Weights of a small image classifier: 15.2M parameters, held-out accuracy 100%.
Rows from block 2 of a small image classifier, named by matrix and row number. Rows with one number belong to one neuron. Each number is 128 + 32 x the weight over its row's rms, rounded and kept within 0 to 255. All counts start at 0. Numbers have three digits each.
After each neuron's rows are labels from the 100 images, of 14976, where the neuron reaches its largest size: "responds to" is what is common among them; "peak on" is the class under the peak. Only what is clearly more common there than usual is listed. The data: simulated stained blood smears. In brackets: how many of the 100, against the usual share in percent.
# gate: MLP gate (model.blocks.2.mlp.gate.weight, 1024x384), inputs 256-383
# fc1: MLP up (model.blocks.2.mlp.fc1.weight, 1024x384), inputs 256-383
# fc2: MLP down (model.blocks.2.mlp.fc2.weight, 384x1024, transposed), outputs 256-383

gate.192:079057160112124155110092192129096163151095170130148118151088083107164145143130126089152220183128128118094109200079142099130142098122110081143089105096121107138102131110117074123129165130135147066150159130154105124210084029113099119217098135121129151118112099160140118165097106133156133152115150123088130131098120136115158157182140060074172137140126148154134105090130114131126151101125
fc1.192:099041153106115141120092170147096158149093166103150108165090089098158145134127110094134233178117125109104122193073154098118151120125107080149095113083125125140110141107130067114114167120134124055145160124155102126213101031097118121207100127114135154097124102151154118147082102117157149152109144129097134136108118140126167141184137073077175125130133169146124100106127118138132163099115
fc2.192:059081143103121177105050186122119149129101132110081099152084141138177130127137121071136130178108141175125110220129155140095128101123126128253128102110158135151098136093124107185127151171148138098134107112167111119191120081122101137193096124123172152068092126173146186169159116121115131179110177123099062107109078099108156088103152098118172141155086126124134116163049130133129132111127
responds to: crescents (88 vs 13.9); band-shaped nucleus (74 vs 14.3)
peak on: large cell (67 vs 10.3)

gate.221:095196122122100120127132156124157149107115077119083141001155123125074128147100137139104143105169097098143131188189143112112078148176174105071105147175141141125120088080163138153143089199062140140172157129179159077139121074112149127147116119113142101152165116103129122099101095102055093150116113148119070155127117124130055124129118137139127132168124087122110087150144116116095127126107
fc1.221:076189131120112094129129155112152153120119113133083142000166148133082122161096132148102119100133090107163125195186137091125053124179166125066110150175149151125128089108166124165156096161088127136158166122184168104130111122102132136152134134127146114168164122104146110108098118108051092137113129173108077138116118125118062139134120139149119132144122068122107087150149126128101113122117
fc2.221:094209144126131159117078142134135118139095105118100156047133132068105102158125141137113108108146087140147138192174121129111087110193165123066130160147183113160137087124176128143142079133121174131170125138152138129113110111131158151107132131125087076176168096122127115095146120115113111122122142149148147147136104134150088141113088138169136097134156113148137101126134153138108102114134
responds to: target cells (100 vs 14.6)
peak on: small cell (64 vs 26.6)

gate.745:124169093153120106109157125118060103119177141143141167106128096179099125142136195141109144109148084114117212049188108119132146130138158117123129176177158150117112094130111132113127088114083099146114129079135107103150136170104137151138171098157090110106152179107145079062140144147123147110090103113079079137135167167108082150083139158104066079153127125091110153133112136114115122143174
fc1.745:176087170136147130172141130118093120124123151144122119131156153094127142103106109052128002156136147081087115155139159149147115217104090093129128130179096147111164131141117149128120144123120059102131082130105145154176129127119108170149123138142176133162148100133122136245078109128088138155115124146169115111143114099097134000043109140105187149093116132104136142150118146133175113107126
fc2.745:147085164135148150111162068113162122111156167110116092151120164110101133106147122144105051135146117111126093213144159130073136168096057111150110114142124178134135134138137154109113189124145110119176147120080123150123132097112156125143093124126135195154110110150159105216112102088163123178095120179146180144137123103126188035082119114108132142076154090096085143076099188098147084140148
responds to: kidney-shaped nucleus (100 vs 14.4); crescents (41 vs 13.9)
peak on: large cell (42 vs 10.3); nucleus (38 vs 4)

gate.621:133082121205131109165095106084174206128157131092073089142107110119117166100096154179134088103144090127152173137124161088202165150136178146199080149095205193123078136183117141121121086112136076177158098143162069108092135109150147101121102155133106147175103094054169132122027106091100088109111155165117101093129129108130172124099059081137093115156122123123105121075088127147176133123170
fc1.621:148090112077102138104073089098148121109135149076079122167145135147110100100080152177136136124087127095084134082115123088097144148133144128112183130099116096115088096137143106065112113098146098151121112102157066078105148129175108122166093074144163155130092152140142128121093145082099155103134085184146084115126085124108197132122135134079087118087101170081106119107117138076164158152172
fc2.621:121114144161105100117177099117152132120175127167096182134108164153075154113181143117147139154100147143099085109074082089060162100137091137135148113104100090137152081144100150172162117116056097139161171110096165126104151131109121079131160149175175212154093127102092151096123091115124142157080144142133164128112161163080177105147169107141124149113148103100139141113144129152074108118164
responds to: dark grains (100 vs 13.9); discs (37 vs 14.7)
peak on: large cell (75 vs 10.3)

gate.388:113117087151150126110153089159135118125137104064061054127116140150100139123109071136117168113124146160144096132136093097133150099143114124176081093113146210143108131191121115119147108170100138108075108114134104150097146135209137071166123124085122177130102100081117197098114174112084076191133145157166113123117112139109110094067164149169118161122115120116102155134067097127141114156134
fc1.388:195075135088094110138141125108168150136105107108144092128103106166120076147135208162188095153055118110080158112105136140134153190104178120147160089145160083163105100094141088102098134079120106085147111153134139105214081084138089166157124138118155058172094116087106136165083098143115117112132098154089112142133135136097102160098094123056121117159118131150148125089128104131101164129078
fc2.388:255143066147137132173164098118138160124120165129108125134130112108114131149142106172110092133150091129135094142136080091173133189091139136091152130142130172161147103171091129148139158116091130087152122169089166093104179097134156076119100146116126171127136146117187091169131176147150194163154155113134196105130137186103133087215133132044162123132134152105147130089102160154105046126134
responds to: spiky cells (94 vs 14.3); crowded (76 vs 40.3); two lobes with orange grains (54 vs 14.2)
peak on: small cell (77 vs 26.6)

gate.146:140147128137129106103148152099153131100188147080104169093130112187096121115139175183099201092142069126128161077101108141156115093146150134088112139077172094137079069157100147078132094095121147161118148094161115114103136224144148140125145126133091115107152135088129074035147141104108148109113125099097118111125145161109091184109109138153052097162150169088137169082145118118101127159134
fc1.146:087144105111108160079090142131140116120152146129115109111114085104135152131150179166156156051120105088190148083181128123138133138144149085147151153135170137152115107174151102143124083129114155148092145125153121099149134136132106125130146145115144122078114175138186136055208129159167132104109097158052122119126166176116135166125134082090095111175117164084131136127131144110121128110153
fc2.146:079184101138121132141070184139099142164097115147152137070117069161190083151089133110143174139109168152139166053107111098178105103157145131107153139137097093108099143109102104147117112131142141113035099152174123084158091174146115126135130138134103076128154157123133152053123149147140166076162120096101075112092120130136084243157137130104135133146098165179163109189174091139139180134114
responds to: kidney-shaped nucleus (100 vs 14.4); crescents (39 vs 13.9)
peak on: large cell (42 vs 10.3); nucleus (39 vs 4)

gate.705:152168114126138146164144060125123101127127174144131093230107132112106120071124129128138152188080088104170153151086115154144193103109116184162100147077153176144182122064145094117139153164128187108144182114130115178120121101122094113183099130103062205117117149115137144112155030167119163130147119191106155081140143151133147203112133122201139166165141079093160158140098101094065116148124
fc1.705:146182092100121125156112132159108156128081089077133117148115147092157068136161065112108185112167115104134203176098127086114176119071106108085098123079072121149113128168132192132109152133146139117130139165082114094156162079168125118157110144083110143134160131095082165118173146151198166156114132138137123111106133129134133096103153058137166154082071129148136121168112159120154166171035
fc2.705:121160093174132079166131046094130090132094136117089124145063049138110130073162092106100127158148128140132119108167101165178175113130131166214163117117173105140187111150107101152159137138136133153086118102149137118106170186119129117092058155119101145093140125149147135101128089146135200189125168129138156087115065176141152106152033215106090154153122177126087150136082106087071104130149
responds to: spiky cells (100 vs 14.3); kidney-shaped nucleus (39 vs 14.4)
peak on: small cell (64 vs 26.6)

gate.34:124174141172116147130146146116141135113066102160109151038140105133103128142097157134146127134158051122143095120135080151115103179157116090110134185175131146161095110135164132174128068165085181148147141167104133120124121089099142103127088110099110079173146088141160171115133110139098100166121092137162107155133130145153069101133095124134164119118140096120145082146121126179111121115110
fc1.34:086174145136092126120113162106139121115099140118102092025209107109085106173035154169135138102100088137188128130128137140128089117199138111108167178160121156142153114080162116199146083135144121156165174137130131107154121137098130127144107133085096156147159156101147130128082101091107095122121111122115108145127143079158105146133084125107094115152171082123120106136128147123110119089138
fc2.34:155149139117144164100065128144128123146119123091121135080103126114097130138093094086122148105130118158164126158160105120167094107153168147050175147132174144140117132086138121096082098169116160174183170129171117161103126126146182120123120123094103072118189117158194079122148137129090078100113148115148167149091076169147096100125088163177132168119140078182078074145173133150094134149090
responds to: target cells (100 vs 14.6)
peak on: small cell (80 vs 26.6)

gate.477:126090090080088152101137120114165143124074125082139099079150082092104125116108167116127199088135062106104051139063127068077061167161136166125129091119185110154099099126121052105088092094159177152169180152170122051152109147185156156157157153134132127093083149144133100138113095104123097182150154106103125132160173101131162169179077115060087129163146201103160127186102101132114145130140
fc1.477:121157162190123152130113162131128131143149101149120107154086113136135106139152078100170086178104169187108114168122123146159147085090125157169169144101104133144178161087154159175089143154117155109096133189134135166113102056128135057157084133149167104171134086164126188096136104122154128157177170150144108137114129091168178110122106121151167161098125135151103115165116136153132158116119
fc2.477:132035128134099116152172081161122059112150093101088105176135146097094134090157086183117138131134094099116158162078147181115150113146101122134109108091109095136172143132164112099157178113140117109151130103111115159085091088118114135111099147097131143112093121171142114169094116109121122127126159145189132141119100162161128010126085138152085133083171131105119135126050179147088143146068
responds to: ovals (73 vs 14.3); kidney-shaped nucleus (34 vs 14.4)
peak on: large cell (26 vs 10.3)

gate.589:126126098125103122124121153116125123122159138104113162110148079171120116117148211201156195142135094136167149081136075091149128032162192144146109154111213147111125094102137128104145056151142150162116133112169116128110128175121144111177144122132094119088144187098181073041203149144134125113125126135075098128125144151117128242142161170126064107198141149097142142107129117125103136170183
fc1.589:112098152124124156139106108139152155145075116130137102149110139109139134122118100087141129171145189145112076187115090119090087140085096123111097093121072126121137151115084152156132175137148147152117080156122141162084145079149129126114087128151166145131119072142074213229083091112143104139133145147172148118157068116134119053158096082093196149103127115153141123132119112145161103118063
fc2.589:144073142146137120134173089119153138102159168117115101180130162128084155132155121149084090132132109135125137213146156154066140136133089130158114126155140165142163108114139153131085156120160126115179145119081107120106140090109134137138120141112140156120117121132148107230130112089153131173094137151126191132133153126131180020079141101151134121094168082123086141101093186079132063144123
responds to: kidney-shaped nucleus (100 vs 14.4); crescents (37 vs 13.9)
peak on: large cell (46 vs 10.3); nucleus (36 vs 4)

gate.648:105134109123144101151136102145109102164175109120133114100126129142150141112098112112148096082175132086133089082140145040123039162172157103124156153215176165108120152115069122121155162135145087133106079114152112158113139194168174138099173122123106135104131150121067103121108195123133125123105122165120102123123146142134152095142154144067114157129124198119106186115194140136153070119132
fc1.648:109095161109110122145146154103143103091114066069118102118122120096124120122131088143143234115115154123104126149084101136125087094156123067106132092063133074126165087167192147110115149163177120125150170138130127068088146106107084124155116170159162129087087105122148168050127080114205093162153109137109152139145102123125155141245096111113103104182106125122150132133095115157089121113107
fc2.648:097127117108092097107171145146146125077141087091163141171154113121137122107077173170160201135128134159141153136130077110142167072129158169121133123095117115150183101133147144120092065145148195153134209127134109096067159122115128128097125185139146084143124135107124122041100071126147118174142121135099168140107111071142066214163147124136061135170138104176123168037164156129096114114095
responds to: two lobes with orange grains (93 vs 14.2); small spheres (81 vs 14); crowded (76 vs 40.3)
peak on: large cell (86 vs 10.3)

gate.344:119066098120136120120115116118127133120100121127115124138094112104134108136162174137152171069073090115105102044125137113064132110105108112169129166054130091122119135123206093089094072149136159093076138158155122108139094075101135093101168165126137099092074087127132145091203093145187074178197102170159055129121123114150131196137141121088107153126075165098121149142050093150087175112110
fc1.344:147118097144108167127084144126122167164056109166121140144105097116130109110180140129157080105098118148049039151155116128045125129084090185143097129064048122174125138088176115102075166144126163138078139173123143118103078071120136062137067093122109089093106085183081144164171107105135071141186139150124114157118099086152113119157119110114135152161108121127112136147071115160100184081076
fc2.344:122084132167147162130118062161167120138120139091099067116130172064033129079134088111118087100111166154118158177144187124125132151086087117080157135108092101135175106140157176148068116078140110155150099161098097104130120096176126117103113137136183180135150109113180149187138101080150166176141106110134114154094103131126157082078088133119107110081155084157114061139124158109105121140094
responds to: ovals (100 vs 14.3)
peak on: small cell (64 vs 26.6)

gate.3:150107154105114132159110097087132118090135137137154157115100151126081136084136196152119165129142113090154165055079155176189175065134089153057105132086102097107155087099170130116122098106150103168192114108067052052153149075103081138111093136122098144086126158110155092113150189118113148143138117136147151134176115094119134199114119164133112110132088109114092147104102141098114157133192
fc1.3:120115121146144113151128086063195124104084096113136126165141139113079098122094138174117091098140101096180135085125120111124169158126093155144142169162148117162201158101084074131113100105124127156142079097129115097106127120083119161132042169150126166112130128109141102082055153092091090096123095123095116098074136047110204099101069096103076121100104129085090143029047104132158056080198
fc2.3:159055134103141041106138129115139118124113108144107123200125112153155162171132114119146159158145168130121089146125061126094082115056087082124147139143056125130124090097095140124146157104121051089155159052082150143124099109150100063121126085157128096193087109148153094112100096100145082120082088145137162114103149134070192076107187138126154109089165071089102124117114139130110143075128
responds to: dark grains (83 vs 13.9)
peak on: large cell (73 vs 10.3)

gate.215:082091125182133170126143161146100184142074102083122125137212107103096145090051140145117075135077060125169155119102111175136084125183184104115103163123082120116140190074129075152114154055144119150131119163147079171127108137091155136101071123088193146128174157098121183161103104107165061107167137135104126118179157137152171160171125094158124117124125119147111157101127093178146134151101
fc1.215:116124146168116157117159122101109168140094123132093105099138091114098173129087137140159159107114081143183166116137146146134127128161171084153088120162180179148089126217098135126105106199144183112161083119080069119081164108111168153143097099138093130175109124134137157099118143163090082094100154121121091131103147065113150119161127110153131139104161078114112126091132109141124095169086
fc2.215:133119144091153120167112171174136131119136121120134133103138121087138130154075133124109140132154144137183165148179140206156080136185145147131200168180152149113124176114150152136161118172161172150147161133156126181125119103110151151150151086128190072165181122167194064145148124135127053111108141093137152161136090130121126153139170147178153138118142079154160091154159142136118140150091
responds to: target cells (83 vs 14.6)
peak on: small cell (96 vs 26.6)

gate.583:180095080111135181120111143123110125153155141139140140151105148131168126112145162140053145097119098148100153121149116058108149173127116183099055072109121153120099105140137141181151148109131177155135085138116158112139145090164134146122114135146168169156108160147045166141214139111110138126130115116151173119141133140127137035160123098160160097095130172102139111122141106114124114133092
fc1.583:085141159128112100123148113153116128101090112110117143129142089124099132134098114107193075165144155104168098094096114175160103084133144095146177175149138086119132172111115104095103084158135109091127167140124111164123127179113133088130142123095111095106149100122190097116036116163149107139143131147122106158141135123132114122087138160075113154186122111149112143157113134161127149114172
fc2.583:105150141071091148133213133200135099088138125123067106111128148128119096124124157093148122125116129153122073097147117046138054140159111063066108103148157168139096130077145092095127068146150149144118118117165077125165115117176122082144134093114066157103130182169159071129131130140113070135132091131143041121162149177112131137085153092103146177131148121118097148134131114148158134128112
responds to: crescents (98 vs 13.9); two lobes with orange grains (52 vs 14.2)
peak on: large cell (50 vs 10.3)

gate.499:170127164162200067121157105103138121108105096118137143101085152161101134151140107168120147165134173126094138133097117102125091137072129087163096185147114108094134170148133154125109173098107075146178156163120117129114130137129125082124097173107170153127112115149132059102095210197129151103139167159156131095049148154168144156197126154200149126073125113115102060124136134141135134138135
fc1.499:189159136153173097197136129116130103156095113112132134100119173141114140097185123174119103155058147050071122114101134082170095082114149135146095168105149105121150132146187176143120173117132075157135136171112096149114112101137088059097078181123142162112135120103154049120156202158149174119128120170152117114119116127156143135136127148146172075107136091129140092161105101130112149117129
fc2.499:180110116096162086145120144147106166152096171148124154092099104163179142161117121147118133124088115105140148150175153139126121109070151097154139125115090119127170130147111158149192161142113092128076109149149136126173092111182159107168118093169158154180128143116130196125157168082157134125129134119138093095064103138141107111150139162163188119098084103119137091071122082119081083141103
responds to: dark grains (66 vs 13.9); crescents (41 vs 13.9)
peak on: large cell (74 vs 10.3)

gate.232:068158140122080131121077133116166129154077168141098123028128147124117124126158169147118069184135144151136106181201155100153104126112173012066111161192125123124104086093157118147115171124118121157132124161109126141141134084154131104150115073099139145148160111156181104095163151158094082095092146097097137141179100166077076128078104127110102129106144069145129051160160118127141156124119
fc1.232:103095168122100143134151162126183108175200110084141082142116172143162089091096091130125081131125162152085109128073102098071114130063077094077128099129144147077120151143103186094112177136163093085121121154090101138130165157151119135090113145114108131120141152134102069097147095156163121138140106120093187100152138099124168118121133115067070140084165156163137175083106132121148099122130
fc2.232:133091141119114102107174171099109109172165147139139079118080135125170128096117141084115111159091163140131184155089112114185160177115081093169154137131109104137114113134117144154139184081092152135161117083159066168164078091150088135176136127121186128201146129149128123176078127115166119126078136113126071103141135119046135094054125093133106144125150113106136060122121125147191130110142
responds to: target cells (100 vs 14.6)
peak on: small cell (63 vs 26.6)

gate.193:180159106150165134165140106110155122109148147144196138168116143124125120086176161124122186118172121125088180140118132149106184172053136147114068122102145136117129138125138183174107255119154142129151095139090102110081139075105132088088113140093118114118094117133071167172179147130140198145132137085149154119110146145128156241154129143124126118101158102094158116104131130143114110122100
fc1.193:045147147117045132119124170109143085115064093112152110080134099114100132153120115144182058126108135103159086085145081150133124105123133078111216155159149154172118131132065114062116023164133122133137158141087134152194103151160144128148102112088105126120165142140184086088095126165157108090143124136113104163187132149095118139129154147115083131152138061162119089118133145105142152146176
fc2.193:022159116151101135089184098140121106079135119144091123159155125138089090115148147104128101129145144131157109104120096071097041121124110099066108126142156192114162097078130100109114024125134173106100171139114149126125123148152142072131125128113075135139162142149149103125104102112125079120132112154109118135159170150152115079024105108081069189135170118121078142107159147108154101122132
responds to: crescents (94 vs 13.9); two lobes with orange grains (35 vs 14.2); dark grains (32 vs 13.9)
peak on: large cell (48 vs 10.3)

gate.695:246170133118167126163110146175182093157145136178144161140131118153139126133135156170174219091164114147160142114114128167163190148157110130133122142097135116169115092120098150097132163121128127164126097116157101131151108147104115109085144111097113088143090146104121138151154103166121146134152109099154092115120110129149081207201081147117127051090125124179160120103113108127112128128087
fc1.695:034112087087080064112151150103108150098137145095116128092143151121133104127155155114148144105126115089142110053147095119113093143137165073123151132160170151071140137150137080130152028136135156133127217116138123100151115162110133120154169152152111183102122186145209100045130127125139121108121087123081132155161147177132148158087133118101078159178143142056110165141123136129094137128189
fc2.695:102200102097125120113058172143086101162091112117131123107113079150156094168126136104158152132118146168128125069132101081201098116152160160124158103131153132111092150130138094115138111139129164130093084162144151126174117156139106140123139142115098115121140161126127129093159138182128135081168143081060085121123103186142094211144134150079134158169097196136152126187183077158128175095159
responds to: crescents (81 vs 13.9); kidney-shaped nucleus (38 vs 14.4)
peak on: large cell (34 vs 10.3)

gate.630:185103141122085103128138141192079142143129118141136132124180117149129064171103165097157234104120100082151086111114100070112139108180154133099076120150165117141084109170138081120137131113140161092154185109185119103141129148141105156154122087162125136107113178111099120085100148150104115123133116095103175125126151115105162164255118098071106114161130162134142146154140131138143089115131
fc1.630:163164093106048094140147119132179119102126102151126131143177102156110085143090199156193169080136128115120109093131073129078122201167181105107135108179140166101117123171097114121158104108133135147096109123182104070144147175150117155138147116137125097116148180149109135065093157193093157120112087108097120111126129159097089126136113142134063107146089154092161123140108113133133106142175
fc2.630:167168126131111135129137188138153129143145116134146135052154143127123118164100145120137185104118114099139168067177062106154134138096137134040105150113118140151132134152105113110137095165139142176066128138194119124098112150110123147116113134153110150130176161119116088060128145180140094106145082122061138095128142112094115209198147098100123162143131144129148123144144085144112134134203
responds to: kidney-shaped nucleus (90 vs 14.4); crescents (54 vs 13.9)
peak on: large cell (64 vs 10.3)

gate.128:150100111074146105131119144095060187119171160140163134052103144113145162129090048085168113107180135064125089139178116123080148165114136094122162100154171102085087087124132119145144128150103122065124143138072132087116154123137186173052141159122091103144203115119158121080134121102154081126078051144139152160106111123106118066145138166130153107153138124098148132184138079116136074065095
fc1.128:144178124179121134140132102178199084157131087085083119184161108118097082117115189135060114157075107179140168135062124109202096105156101171114097152134070134169153133181130182140114131094129148188131102119203126143139122136141100128196113098136166111116080130115085156161135140129129171149175183117115129097116149099162133158096090094148103151093113123151141138103104180141140140214155
fc2.128:091167097106153168071094074118145121151160132162145143090149173075140099087158109085091131109128082082119077160094081180066116097156106141116164160136207159143072108151117052103124164146111119098132138106089173104086110124080116138139160127153150124063146118149113153144155159188129107143139092128150128179120166145103133120203156096138145125083179109107121205137130097111148114170094
responds to: kidney-shaped nucleus (37 vs 14.4); discs (35 vs 14.7)
peak on: large cell (56 vs 10.3)

gate.701:112172127141128136133125155151155160142077132146123108082179118139115104111107121111146084105102115108146142151131104157103077164186147071089105210133110136196104128103157120157123117136118172120131137153106151152146151147153132099140080120100145086171161093109206169120163159123122103173165092157152148131150146149144100115176056125155162124103175062111151086126131092167161130106122
fc1.701:183105103110181115143100124196133108125133118169153173203045128110137163097181099103145119159178204148136101146120120094112161096090101137115171072072129086145156129115124140102125171131136110121115147086147164126123110114178121095108126162140144141068077096119103133169216133174163140151147125140144139086127139189122123153160178127122147160099109178149156163150149150128117140152139
fc2.701:090103115136110055143182135109123107090153114148153104143140123133150113108168182145129123158104139093095132076106149131131143146115106125167083115111120124138131109164112117143183136117126072066082082139104140106146108141096060111156126134142132185120055128097101176129116125118148184163151106150096093086144173124112163145090161085102128105162128183063172172125064103137155139107168
responds to: target cells (100 vs 14.6)
peak on: small cell (89 vs 26.6)

gate.118:135192133144206051113126159113109153099128043110103095106119154123080109162169118098100054115152117077098070124114155174137110105132099153125172111130155086134134139172155127105150105151081092097101156142214135134078074140099129158110143135145158142108126203074059195125054130098130136059125155156132139138161118111117145127147118089061137151129128133130119101133147109117103145158128
fc1.118:136073143150150134140138164077091150058094092119161139186082070133120134178118106104103090141153122146156188120144131092146159132136097163108155132155142141144098148135156122119136076151165079089143130138124140086136133105095118173111168123126154074152094172163076157075089106162163137111095115150125089159117149110109111063142122085057121069106137182078142093100157159132155118159120
fc2.118:146151162105172111158095160110174101087113092095152101082114144131164119117119080101149110113099135137107150128165158180157123156102170110087138141125072060112146183162105169107161185190148067183154148104139118157137128203073097159108065144119170181095090119098179119097077126134131110139162138164158124091150097066164145095138087146087110121121097185129078169147142141146113159103155
responds to: two lobes with orange grains (83 vs 14.2); target cells (63 vs 14.6)
peak on: large cell (58 vs 10.3)

gate.659:141135150117108117139126099055136156082111144116094164131114110121099105167128158148128128087169079089159142104159130050149115136178221095159145141144152131172145081127171130121122078154141089180145100130149106072143141094149112115111106125175132155147137150064169119063094080108102131085099096162134119124075104101117121099101068133113106069131115035116066089111088096085102134073234
fc1.659:163056123111095156135108094087135114087120158118123148220117150141136131135119143127150117101155125104105155024110138101104187131099145113203207124102120123126122118123147075095104095112187071154097091145064092072150148089152105138135116148132131159107097168111171116053115120118172159075150062135145147109136118106121199094070101140093114094106110107092073077066079123054144134112207
fc2.659:131028173180119067134178142120069128103175129142078137186133088179143146098143124125118145154106118065089108075126121090121087111100106076147109097106034164108151097102096148151137171131134078077062129118108121141096174132161050111151096130138169149146102138088133099083122109071129136118102088163140067114093143142058179091115158138151116149111107153105082096172150097101098147123165
responds to: dark grains (74 vs 13.9); target cells (50 vs 14.6)
peak on: large cell (43 vs 10.3)

gate.478:255118138144137116151153110156201117104155136099164179186102081133131132149111149174120177104167086069115137120115185162113156201138110135081135166149158124127150073135101166126171163097086136117200141175121146109124131117090163120095117143137170126159125095129130146138122114119147175148112145122189108132075156132180127168115147132153159107093169128083167145143094149121107086147162
fc1.478:112180160140107090123125137144131114088121084108104104099122100126107096145112164164149060082128164171144107145128121090114065146167149047142149133118133126107087065094110097114096000151108152162135144125135106135127177198120125125138162089086079089119113126125202105112070082112126083099142126140091136134143086107119064070086108102135076174201125138084108121175104187117176117111138
fc2.478:023125114119092102100122114141106114114140128128082159153111117154136132122158174068137115163113172116137065132126062068106078102160116089134069136121176203091089110135121094108139044106114158126089188120130168119089121128149116071182124125117086183079147139151165138097121115124128125153119108154144131148138115183121139057068153098095099161117166110132062163131167138095158137110131
responds to: crescents (77 vs 13.9); dark grains (44 vs 13.9)
peak on: large cell (43 vs 10.3)

gate.645:147186075107105091116139105137126110146126122133148073058163087163136157075118135105125119095150158071126065104123164061164093195158129107156139170166158166144123158133101121108184142137167075147122083097175111131174155176158132156112131128117124133089104138146103124168100181133110155170121161196071086112156144152089175122111153137103107168105126208097147184097176131129173130128140
fc1.645:110096148140116134138156117108178133114124096099123144145125164098096073138115101163126159139120102171112187133081102162119159064108138102065176119077129059110198102141172131106099148103142132146127201159037116104089139061058114100152129135163119106137148131121188107038128094135182131124137097078114141150146105105151132142175118124130126103146151079118112137139090119104088132127119
fc2.645:089065152126087082146138182141141131116126103117164144168159119113128093143078192159152184127138126140142181129096080127118203086142159163119093122079160086122173111153174161129140116125149200150109175148166110117084139108107108091130153153134155101111123124097109111106083102117157123159129104131092160145131121114133093216155128109184093132152136117157150160040151146142087118126121
responds to: spiky cells (71 vs 14.3); two lobes with orange grains (53 vs 14.2)
peak on: large cell (39 vs 10.3)

gate.264:116162099138124158107116076172125140148123165137124142123178116181161096089104107151122126103170134136065066091125128132101108114123113163066104059171127074106089175104097083159081130078071143085108131153100139129095114113159131036075121091145104106114150117109123201105105146132147116101139135117128101112163125168153126165181108086157169155109120118122112132107144100098111127173132
fc1.264:145023121100121138128107091092126147101106178110181134186162091133115145118114147154159203112141143109153136066133116168185136107125117149100127160163112134090105134157126166111145114129111057157151145115169105164138165104114092149130100066147167164116112145167143136075106160208195141075092112148138100102122153140150094162150105118177148117109105132085151157190116144128155114126132
fc2.264:072059114089163104147107173098181101106086097095130126149128131157146143150121093208122115101138188144139157216142127122096145074136104110086112096119084110093120162078115118084095135125144114109117152165112111117066132158142148117134096129123174132161143123097076113095163112118122083098127071132122106130119049145126133024170140133154089145142094147140140134142092088120101161132119
responds to: two lobes with orange grains (93 vs 14.2); small spheres (47 vs 14); teardrops (43 vs 14.2)
peak on: large cell (79 vs 10.3)

gate.223:083197109135155141163132064154166075096116095116141119119119109102142136053146089170143056135150096127155105153132104149191134093124138107171139113071135159100139158163121128136126148137174175137076149109177116178049202200110130112089135090063076166071105074142152180124154112126163145163124167131147158106161089147168139132137147105164138185106120118127129180145110130097151091154121
fc1.223:176064114130133116066097147080164148138110155108116121097214115128138092157086120142164136159152113095110095077097128146192172162163150207046139149170109096160079107097156164072122095109133063157131124145131169093135073121136127099074133090181136064136150229106145110127066140127111165082119071100134106164089131128099134158185111097110096093110141137119100101087185115126133147102163
fc2.223:091083107109110107159182106110166130174160145107113106064138142083124101171108128121112136116121097069129130086141125112160145170115196113043115141171108110143138076188101137119120164072076144147182148098131126131141091111125151086119157132166123109082113147121137110164042126146186157106131132132125129117142148118102113114155121085036121114112173168091123127098172167111117091128156
responds to: spiky cells (100 vs 14.3); no large cell (36 vs 14.4)
peak on: small cell (96 vs 26.6)

gate.448:191096058139136127102173092161132160122171119131136106171111068143143104077125153132124143168163095062082141069123086168122181196085132172075088187114160181161156051161063185151132151153131140159116112144117151136132112092131144090108108137172187149117149102097095145140154136116127141138144134131151110131116145146143200159127125154209128152096116124122171105186135082129152081145121
fc1.448:084176118135111096115138129143104128097133098129079098110125159116095142098101102178156094164123181159201141138092081131187112122122107045143164087142149147137192125140128099083171009116114095080081183106181121134129120130156098120136122126087148100182126120079145159147093116145099105155134107169100126100162150160127120149087152140112136150149131096113135125160121118167124126145104
fc2.448:050124115096093095080208144180081112114180119109083129166099131152123141107121178043133147157169167150122076116133106118072091081129098094110120116136186181131083122103159139132126041160157166122117144125112119084133151127157143070164120094115099160122154150111181082137140078129123129174129155135126109143155129163113170078085131129089116160121123100144104179148124144131157094171103
responds to: crescents (77 vs 13.9); two lobes with orange grains (73 vs 14.2)
peak on: large cell (70 vs 10.3)